Rows from block 3 of a small image classifier, named by matrix and row number. Rows with one number belong to one channel. Each number is 128 + 24 x the weight over its row's rms, rounded and kept within 0 to 255. All counts start at 0. Numbers have three digits each.
After each channel's rows are labels from the 100 images, of 14848, where the channel reaches its highest value: "top examples" is what is common among them. Only what is clearly more common there than usual is listed. The data: cartoon faces. In brackets: how many of the 100.
# convs1: first pointwise conv (model.blocks.3.convs.1.weight, 320x320x1x1), inputs 160-319
# convs3: second pointwise conv (model.blocks.3.convs.3.weight, 320x320x1x1, transposed), outputs 160-319

convs1.174:113134135102000158106134149110120167134140133095255120111124130139142125140158147113142134120136114110115140143109109142131148111126144135078127145119120146117095126132127151151122131096148161127106179150120121122129113105147170114162111127124104138131097121189113144143176134098136132113141112129139125100107146174127126135121138114132139155133124153133110139125158139111126115203086130106143120136141193059130124125133098122153138104158100116099113124128127137146132132133125115
convs3.174:088134117130063038113139123161137126145130128137108112158113132132145131105079093133112146128155197094111121102129089124140138122087152116117145142106117135106035128117133134141129161102137088106159124104117112143122133133092115129065139104111121102173151129134119134005112117137117162028126129176129141157095129180103118129120089132157115108134118122138104117137156116125133141129098118146125117124135126122141100121139125127114128155116141137090116123129120139140113120119121103
top examples: white hair (68)

convs1.279:129121110159121114107160160096146103160130129098131116220107157121086110134107155130121126112121083127129116122171144132107099125099120112071126138127114144126084125128127113147119135083125122117112071111133129118162102102137167096142132185096136129119123122129134111140078134120121116125156084131119139149118132124179103138122098152110150096119107168135175117133107135129126146154146153135149113128121112114142117111121065130145100152148126130129107116140118071149102099151111171
convs3.279:150133068089113110140135172113107123158085098116120127178118112105155109114136136082111131106137104098080115112120143129141175136147149124094114158157119196129147173127131128145121106116124165095144129150120135120122126106127155157126117115119159132143102128134111138135104127114127136073156129119103121095138112101098129124123111116149106130146142128095112103125121128107137123144113127139145112129121148110118102094105133131134107115124125145125130134130116132078136117131104111
top examples: white hair (71)

convs1.131:125152138111125134105090106149124097147153117154137136058124100126094129121135118137180125060178118124164137128087113108147131106136128144115123143113156096144122121133170157145138124150103135160121131117127126118107091094133135121149131099108113164125144131154139142165049079122125129063209137137154108124093140119115122136114101153138132109109124180114082124155142120100118130152100147139112120133144115119132138137123131131141127113121118126085097103103128141106137163131109155
convs3.131:171124116131173151143112129125104170134130141160148135110117114119144145167159137141119089135111122085120132134113123144113103118156113091140146116146106145173158098145118128103120111168118136128134122109148155106142106114180122123177111120132124153147124143111122136169123133108137080106120117043127175130109116178115119112169104153111142134110132101135140121142123135127148114140130129127086117146125122145123175115107112143120134117135129115110138121086127144102148133134110141
top examples: white hair (54)

convs1.313:118121116119169176122076133166138191133126133157183135165141089138122122124142110147138140165103118128122146113115142159116102133133104125166134122081107116114076147131164122130135128143119136155160148081123124129109119134087179170135147141095048103117113132075138132130100126137119086157043139134138133145135123131071108131128135153121125112141118116106153103116099160123126130161122105162135137145128095085127114136128123130097116120137143128151132138144098083126119144131128118
convs3.313:122136156110104131133138133135117125122079138103080139167164104132130145167109144121179126131133102226154126125132174127126194109128167138109095125171140237128127073168098141107128149102148116140143134113139139136115130113144103133110137129151125124131148133125127138126130139140122141122126131159109090152102107170108141121113098134161148135134147134119113126134130134134144158120110143122150106121130126121117139095127143121119140113106132130081126141112134130144126110122129120
top examples: blue face (51); black hair (28)

convs1.130:157146124123125111199113098121128191183146130054033131255121127122133125127134142097117127099142173123131110112127127126128083139108095128086140125158120126131065161162144116131137128153122148104120139132123127129100130131174100114092126157132135122125108126176106113115095123135123085177114130129152118180144184153107127123125183133137132158119113122154143138111106135136121128120149137116131130135129132113134121144127165127094126166132103121155134149139109133127123126126134149
convs3.130:149099186165147124134142099118119179108131133130160152112161122161122139165125141126141125147124111158134142162146104150143070126146111116134067115153112141176140153123121118136122127187136154103123149131147147132126089147150084107156133120115144117150122131128139120182129188126128135100138127074125070122133137054146131120156147120152139133077155108131132127110139134125128137132126146104090151148132123162130133139126127139139138100136135138137127135106115129130134137131114128
top examples: white hair (71); purple face (48); curly hair (36)

convs1.136:148144167103146155105071118166117171204134124117110107156138110135109115122156130131114117077131139123167109141108125100122079129128098125182105136102134148143117119121149126143117111124098133133160151143138136130137087118152098133090115161109126163119153121089100107108115147091115063140138049126119125150133078136149130132131122069150122147111108162133122135080087120152152138133151143083124135122153147103134118132108186125108135150129084109091121122115170139127130117137131153
convs3.136:123102168177161137103132113076126102087145163146149149130145123125106104102148153158114109103162113144139117142130180116128099109111129138131131151143112175104113137169128124135115159175148105113089124125111126127153132125189109121136116107126183123160143129138134117093144153108128154174141123109128164119141122158135152115120169155158111097137149098140128130132107124114161154156123131096097138142136092166115140136121107110106133114135118117136131106092129118135160105116128125
top examples: white hair (66); purple face (32); a mohawk (30)

convs1.242:149136161137108062110088099157115151185114133157130139126123095139137128173109143123114167115159116155133131112126098138125107119098154142111091135113122120128128156130172114086102128091142112117133106132129125118171118112127131106144130114116108120135142117175150098111089117074133176098103141135151081136111153082146170136121133139128185102126100147152135098137116148095132151107131149161130132116132149113133132132109129119143080114122133107104137141099154137097165133131134132
convs3.242:150136112133162144139140127135103124157143109159121119059145116117151146157163170118154154132127151159106114133120139126142131113156112147134138152151129145125113076126114110100127081140160148101203136131115126099130158159143138164112178115123148121161154122150125119136136131121122146162138122146150139106142126091112175163121128112104154108145129115155129148161142124155152094113106151099164129109143136108136164135132134129146117163153151122164124136148151141097108125143125102
top examples: black hair (48)

convs1.199:157114131134111124111137141138130186097124128103141136136165117130192121156144144150113123138134127109115101126130101130129133128120138130136144126111143177141127093134123104133117140110123089130181125115125132122111138134163178133079129109100101089126134116139130143139153141079130164138146025132157140143133165130135142133124074128133133169139132125161123141105140096149127127108143122162128136130131172186132142138129116136158128129119101125124118112133058123153123111127131153
convs3.199:126110131107121151138120126121116100101140130085128110132103131127145149082123100109143106123109092113161114101144140131125105136121095141132160139103121131138156153087137119150124128110104140162107124130131125100119129126142163105137124110139152120131118131124100116090132116095129150035073116090131086134068119097140165142128125137096145130106124127140137149142119088122078119121130148150086129127142126105122134116113113126137125118119113110096140131108110138121135148136135117
top examples: black hair (36); a mohawk (29); green hair (26)